{"model": "spectrogram enhancement model", "win_length": 400, "norm": "batchnorm", "activation": "silu", "pixel_unshuffle": 2, "blocks_per_level": 2, "upsampling": "pixel_shuffle", "init": "xavier_uniform", "nesterov": true, "orthogonalizer": "newton_schulz_5", "steps": 15200, "lr_schedule": "wsd_sqrt", "warmup_steps": 760, "weight_decay": 0.07, "adamw_weight_decay_other_params": 0}
Rows from block 5 of a small spectrogram enhancement model, named by matrix and row number. Rows with one number belong to one channel. Each number is 50 + 10 x the weight over its row's rms, rounded and kept within 0 to 99. All counts start at 0. After the name is the row's rms in percent of the matrix's.
After each channel's rows are labels from the 100 clips, of 14976, where the channel reaches its highest value: "responds to" is what is common among them. Only what is clearly more common there than usual is listed. The data: strings of digits, spoken by a formant synthesiser in many voices. In brackets: how many of the 100.
# convs1: 3x3 conv (model.mid.1.convs.1.weight, 48x48x3x3, each kernel summed), inputs 0-47
# convs2: expand pointwise conv (model.mid.1.convs.2.weight, 96x48x1x1, transposed), outputs 0-95

convs1.12 129:58 47 51 51 57 73 52 24 54 34 46 48 52 48 57 56 43 51 67 49 54 57 41 56 40 60 55 63 52 57 51 79 35 57 55 48 58 54 57 63 39 53 50 70 60 54 42 54
convs2.12 093:51 52 49 37 46 62 55 49 54 36 30 62 54 65 56 68 52 50 48 32 40 39 57 53 50 66 37 64 67 61 60 42 42 52 42 46 52 50 41 55 38 63 44 34 41 42 40 58 44 45 54 37 34 48 66 65 60 71 63 46 26 64 37 43 52 43 47 50 61 66 55 45 47 64 45 38 53 39 45 64 49 50 38 51 43 52 51 40 54 32 59 41 54 45 40 56
responds to: thin (high-pass) (89); white noise (78)

convs1.25 081:39 47 47 51 72 36 47 56 57 59 47 73 42 46 68 43 50 50 45 47 45 50 52 50 55 52 48 43 53 43 58 56 78 32 46 57 40 68 72 58 55 42 52 43 60 43 51 41
convs2.25 104:62 49 72 42 55 42 57 40 48 44 62 63 60 55 69 53 24 57 38 52 50 50 62 48 49 42 49 56 55 42 22 45 34 51 59 44 47 61 28 58 48 37 63 47 51 42 51 44 57 35 52 52 49 45 36 40 56 58 38 52 42 46 46 41 44 42 26 63 53 69 34 56 55 48 43 36 39 53 49 51 62 51 54 44 57 45 43 64 58 71 58 62 57 42 49 57
responds to: white noise (87); thin (high-pass) (44)

convs1.33 083:76 29 38 67 54 56 63 51 62 50 41 50 51 41 49 55 30 38 45 56 58 47 50 61 51 63 34 48 55 45 52 50 55 45 49 57 63 50 59 52 56 37 54 65 43 37 30 56
convs2.33 098:60 47 53 45 45 59 51 53 48 50 52 45 48 50 60 43 52 53 34 73 23 45 38 53 47 63 63 52 54 38 49 54 26 42 35 50 49 49 59 69 42 58 54 35 39 64 44 47 65 46 43 43 35 49 47 54 41 53 80 49 44 39 45 42 56 59 60 32 30 50 49 31 61 53 57 54 45 43 48 32 55 62 53 50 39 51 54 60 55 50 40 49 44 37 55 33
responds to: "six" (90); first digit: six (59)

convs1.5 124:38 30 46 57 57 52 53 54 66 52 48 57 60 47 61 47 33 42 50 58 26 54 52 49 57 48 61 53 44 53 49 33 69 25 51 62 42 52 56 46 56 43 42 49 61 31 38 51
convs2.5 083:56 59 40 42 35 51 42 69 48 57 57 57 64 57 41 44 46 57 45 60 54 58 46 59 43 64 54 49 57 58 72 49 55 51 61 43 58 46 27 55 41 50 73 38 56 56 52 53 59 43 42 46 43 44 42 62 51 59 34 47 61 53 72 38 38 67 42 47 44 42 42 46 60 54 68 49 69 67 53 45 61 53 47 66 43 48 62 68 60 56 67 39 67 55 45 53
responds to: white noise (48)

convs1.45 122:46 40 53 54 44 30 61 41 42 44 55 54 50 46 64 46 45 28 47 44 55 54 29 45 53 48 44 68 33 51 62 42 42 48 53 44 52 53 61 40 49 30 62 65 53 29 43 42
convs2.45 097:30 50 47 54 39 59 32 39 45 58 51 34 36 63 58 65 37 37 49 66 38 58 60 60 63 69 40 52 54 59 74 34 53 62 45 53 53 45 53 43 51 39 56 54 35 39 52 60 55 48 58 49 55 50 46 67 55 66 47 46 58 41 51 45 40 48 36 52 44 21 41 39 54 44 42 61 44 60 67 61 61 58 56 49 50 37 55 54 49 41 46 31 46 50 37 47
responds to: "one" (56); clipping (35); first digit: nine (27)

convs1.17 067:69 53 46 71 45 61 63 41 63 45 55 47 63 55 56 50 59 52 42 47 71 50 38 55 42 33 53 56 56 53 37 57 42 37 55 47 61 51 64 57 65 53 54 29 43 61 43 60
convs2.17 086:51 50 60 47 44 59 44 48 52 59 55 44 51 51 44 51 39 34 25 44 53 53 48 39 49 44 56 55 38 65 65 56 45 34 43 37 41 50 52 41 49 51 48 48 35 45 42 33 32 86 49 45 47 30 48 44 47 58 55 56 56 28 56 51 56 62 43 30 62 55 60 37 32 57 50 39 42 53 63 60 53 53 41 36 51 47 45 36 43 54 45 40 42 57 32 40
responds to: mains hum (62); number of digits: 1 (41)

convs1.30 083:61 36 44 50 43 70 43 48 54 48 41 48 47 28 33 38 47 49 57 35 50 59 58 56 47 50 64 59 47 49 41 43 54 30 52 48 48 53 51 70 57 47 57 60 68 34 35 63
convs2.30 107:69 45 47 41 55 39 50 60 67 54 43 42 68 51 37 34 50 45 54 52 51 55 55 57 39 64 68 31 36 41 48 75 56 35 57 37 43 46 62 48 70 50 61 37 43 36 43 47 65 47 62 59 50 46 57 60 37 64 52 56 49 55 48 55 48 55 61 71 55 60 55 53 59 48 60 69 38 57 41 47 60 40 53 38 52 36 55 36 50 40 47 38 57 61 39 48
responds to: thin (high-pass) (32)

convs1.40 109:66 45 48 61 35 40 64 41 43 45 67 47 49 49 44 57 41 45 50 47 54 69 42 57 45 38 56 42 53 34 48 52 38 34 52 52 37 71 51 45 46 46 50 52 75 63 33 53
convs2.40 099:45 48 41 63 54 59 58 43 51 46 43 39 38 32 48 46 59 39 43 31 56 45 73 47 54 46 41 43 56 54 37 50 43 45 31 52 44 63 42 59 57 37 54 61 47 29 22 43 49 53 56 72 37 46 48 38 48 54 63 56 52 67 58 52 71 47 50 46 53 52 52 65 50 45 55 47 47 54 40 63 56 43 67 45 63 63 50 31 39 64 43 64 53 40 43 42
responds to: "three" (86); first digit: three (52); last digit: three (44)

convs1.46 097:55 54 51 43 79 42 62 17 59 40 50 49 57 52 46 45 63 55 42 56 47 47 45 62 48 48 40 54 54 67 57 67 38 50 51 47 55 47 46 52 38 64 49 63 40 62 43 57
convs2.46 096:37 63 43 51 55 37 59 52 43 36 47 52 53 67 49 66 57 65 51 61 61 51 54 57 52 57 56 42 54 41 47 53 64 75 49 43 54 51 34 48 56 37 62 57 50 51 49 58 62 28 45 56 48 42 39 44 39 46 53 38 25 35 39 55 30 44 48 51 44 54 47 54 44 51 44 55 34 45 67 53 50 23 62 64 56 63 58 47 56 67 54 47 63 63 33 47
responds to: thin (high-pass) (92); white noise (74)

convs1.14 108:60 53 39 55 56 45 40 64 41 55 47 50 53 48 51 47 43 52 77 56 56 41 35 47 40 49 22 38 55 40 58 47 52 40 40 47 52 41 41 56 34 55 55 45 35 42 26 41
convs2.14 095:46 51 61 52 48 46 62 40 48 46 57 41 46 51 55 57 43 57 48 48 73 40 39 45 43 51 37 51 60 46 42 48 45 50 59 57 46 54 40 51 50 37 35 45 61 37 47 54 43 51 60 39 43 68 48 52 69 55 61 21 57 68 43 51 62 59 45 48 36 54 32 51 58 44 33 41 50 64 60 43 24 36 66 66 33 49 41 67 49 36 60 61 58 51 45 58
responds to: white noise (47); pink noise (42); muffled (low-pass) (38); thin (high-pass) (34)

convs1.9 095:60 50 49 58 68 41 37 60 36 54 57 54 50 42 59 57 43 52 66 56 24 46 51 42 51 29 44 56 44 46 40 42 58 47 39 62 43 53 45 46 38 52 54 37 26 56 47 33
convs2.9 108:52 55 41 44 39 38 45 46 44 30 52 58 44 61 42 51 33 37 60 63 69 53 49 68 48 50 58 62 57 63 45 64 53 46 51 52 41 43 55 54 53 56 54 64 44 63 50 38 54 48 50 43 56 33 50 42 31 45 60 57 48 44 61 55 78 36 61 58 50 44 50 56 40 43 51 37 67 53 72 61 43 51 61 72 56 44 50 47 44 59 28 48 41 34 42 62
responds to: "six" (92); first digit: six (35); mains hum (33); last digit: six (30)

convs1.23 096:65 35 43 45 48 68 55 49 31 44 45 38 33 49 49 47 50 53 42 32 32 48 25 52 40 65 42 48 43 54 59 50 54 35 59 43 49 44 43 42 34 48 39 38 57 47 40 51
convs2.23 102:63 56 30 70 53 53 32 56 50 61 71 49 30 59 61 61 52 73 43 58 40 34 67 47 48 51 37 54 39 55 47 49 44 48 61 44 54 41 54 58 52 50 31 47 49 31 51 70 60 50 44 52 55 49 56 56 57 35 47 42 47 51 42 50 51 70 49 58 52 61 60 42 60 46 47 48 41 65 42 68 43 53 61 61 48 55 61 67 42 54 47 49 30 54 38 42
responds to: "one" (59); first digit: one (33)

convs1.22 095:65 49 42 63 62 58 39 48 41 62 47 51 38 37 59 63 50 69 49 54 43 69 64 55 50 48 71 44 58 48 48 52 48 51 57 36 38 58 48 62 55 55 33 51 61 31 34 55
convs2.22 093:39 43 48 48 58 51 42 50 72 48 47 59 53 40 63 47 42 46 57 60 49 29 52 59 51 43 49 57 52 33 71 32 59 56 57 37 60 54 55 45 48 44 53 53 46 57 47 39 46 37 53 84 51 41 42 46 59 54 43 47 50 62 38 39 65 33 45 49 52 42 43 53 37 51 53 59 39 36 57 46 57 63 52 46 67 34 57 30 41 69 59 69 36 57 59 55
responds to: "three" (69); mains hum (53); first digit: three (40); last digit: three (28)

convs1.10 094:46 34 53 42 51 50 47 40 56 44 46 59 65 62 53 61 64 38 48 41 53 60 44 78 46 48 45 51 67 61 41 53 45 40 49 54 51 60 41 74 49 50 60 35 63 36 38 56
convs2.10 117:43 48 51 53 44 50 54 50 51 47 48 50 45 53 52 61 60 39 49 62 56 43 67 44 44 57 46 46 13 53 46 19 55 44 44 48 62 46 36 39 52 59 50 64 35 40 64 29 64 52 61 41 52 66 59 55 40 44 64 56 59 47 56 56 42 55 34 63 32 49 51 45 52 55 44 50 54 45 50 29 44 51 48 54 40 42 32 22 41 46 59 52 51 58 51 50
responds to: thin (high-pass) (100)

convs1.13 095:42 42 47 57 55 59 43 65 56 63 48 63 57 55 58 40 49 54 58 53 27 39 42 41 55 49 59 54 42 34 49 29 73 30 45 61 55 60 59 41 62 45 44 41 60 43 48 45
convs2.13 098:30 59 55 50 51 59 70 55 52 48 44 41 37 57 58 63 53 64 65 43 34 49 31 46 60 58 41 49 51 71 56 60 57 51 53 42 55 50 44 64 50 51 46 56 57 57 68 64 61 59 53 40 42 28 45 40 71 43 36 52 54 71 45 55 38 30 41 35 58 61 46 45 44 56 46 47 45 46 65 55 59 37 48 65 53 59 46 47 53 38 41 61 69 52 57 56
responds to: white noise (84)

convs1.41 079:48 53 41 44 68 42 53 40 55 56 49 57 55 41 61 63 57 68 51 59 42 49 53 43 51 49 52 38 52 40 48 40 62 70 39 22 42 48 55 30 53 47 36 36 47 58 39 38
convs2.41 089:68 37 39 54 56 57 47 53 38 59 67 42 33 49 41 46 58 42 44 45 47 66 46 42 60 41 54 54 43 53 25 32 44 48 37 48 69 45 69 42 53 48 50 49 54 42 62 37 54 32 47 53 55 68 44 50 59 55 67 44 41 37 54 50 50 54 52 55 45 35 63 70 60 40 61 41 59 57 50 51 53 55 51 35 47 34 76 61 53 36 55 45 39 47 63 54
responds to: mains hum (74); muffled (low-pass) (34)

convs1.47 084:47 42 50 38 49 30 53 57 36 45 72 73 51 49 60 57 54 58 60 58 43 48 47 46 31 57 44 57 67 50 57 37 50 43 49 39 62 65 65 49 45 48 48 48 54 28 40 45
convs2.47 089:62 38 48 49 58 72 55 33 47 42 59 52 44 54 44 68 38 62 36 45 49 61 41 51 55 60 43 55 55 51 43 30 30 59 58 42 22 48 52 64 30 66 50 63 53 54 46 45 39 59 37 57 48 44 44 56 50 67 52 61 36 44 52 42 55 57 44 53 58 51 46 50 45 39 47 48 39 61 31 65 46 56 33 44 45 50 39 33 54 41 53 38 35 62 58 53
responds to: white noise (73); thin (high-pass) (71)

convs1.19 128:49 34 43 51 24 42 55 91 49 67 53 47 55 49 46 46 50 58 38 51 52 47 52 48 44 40 42 46 45 60 51 74 63 50 47 59 44 49 49 44 46 54 45 50 43 58 45 55
convs2.19 106:59 42 51 50 55 67 51 49 59 38 36 57 63 61 35 54 51 58 53 62 54 47 31 60 50 57 52 38 70 53 38 38 58 44 49 41 53 45 44 62 55 49 30 60 49 46 34 46 57 27 51 40 29 53 39 62 33 52 51 45 29 64 45 34 43 38 63 56 49 54 73 43 44 66 37 60 44 47 51 47 54 46 34 55 48 62 47 54 36 45 45 46 64 43 42 47
responds to: white noise (93)

convs1.4 097:48 49 43 33 50 50 56 57 60 51 53 39 45 31 53 43 56 58 38 48 49 38 69 49 47 49 54 54 33 49 61 49 57 46 68 38 56 16 54 34 50 47 44 51 33 51 49 38
convs2.4 103:42 53 62 45 43 66 43 48 32 32 43 25 58 42 25 57 44 54 47 44 45 46 65 46 61 44 39 62 50 50 30 42 75 64 42 59 34 63 56 47 45 53 38 51 43 45 56 71 61 45 65 69 54 48 47 56 52 60 53 47 55 46 40 59 40 51 46 47 41 54 42 45 46 52 57 69 37 38 48 60 50 57 64 41 41 40 47 51 46 43 31 56 46 59 53 50
responds to: "one" (62); "nine" (53); first digit: one (42); first digit: nine (32)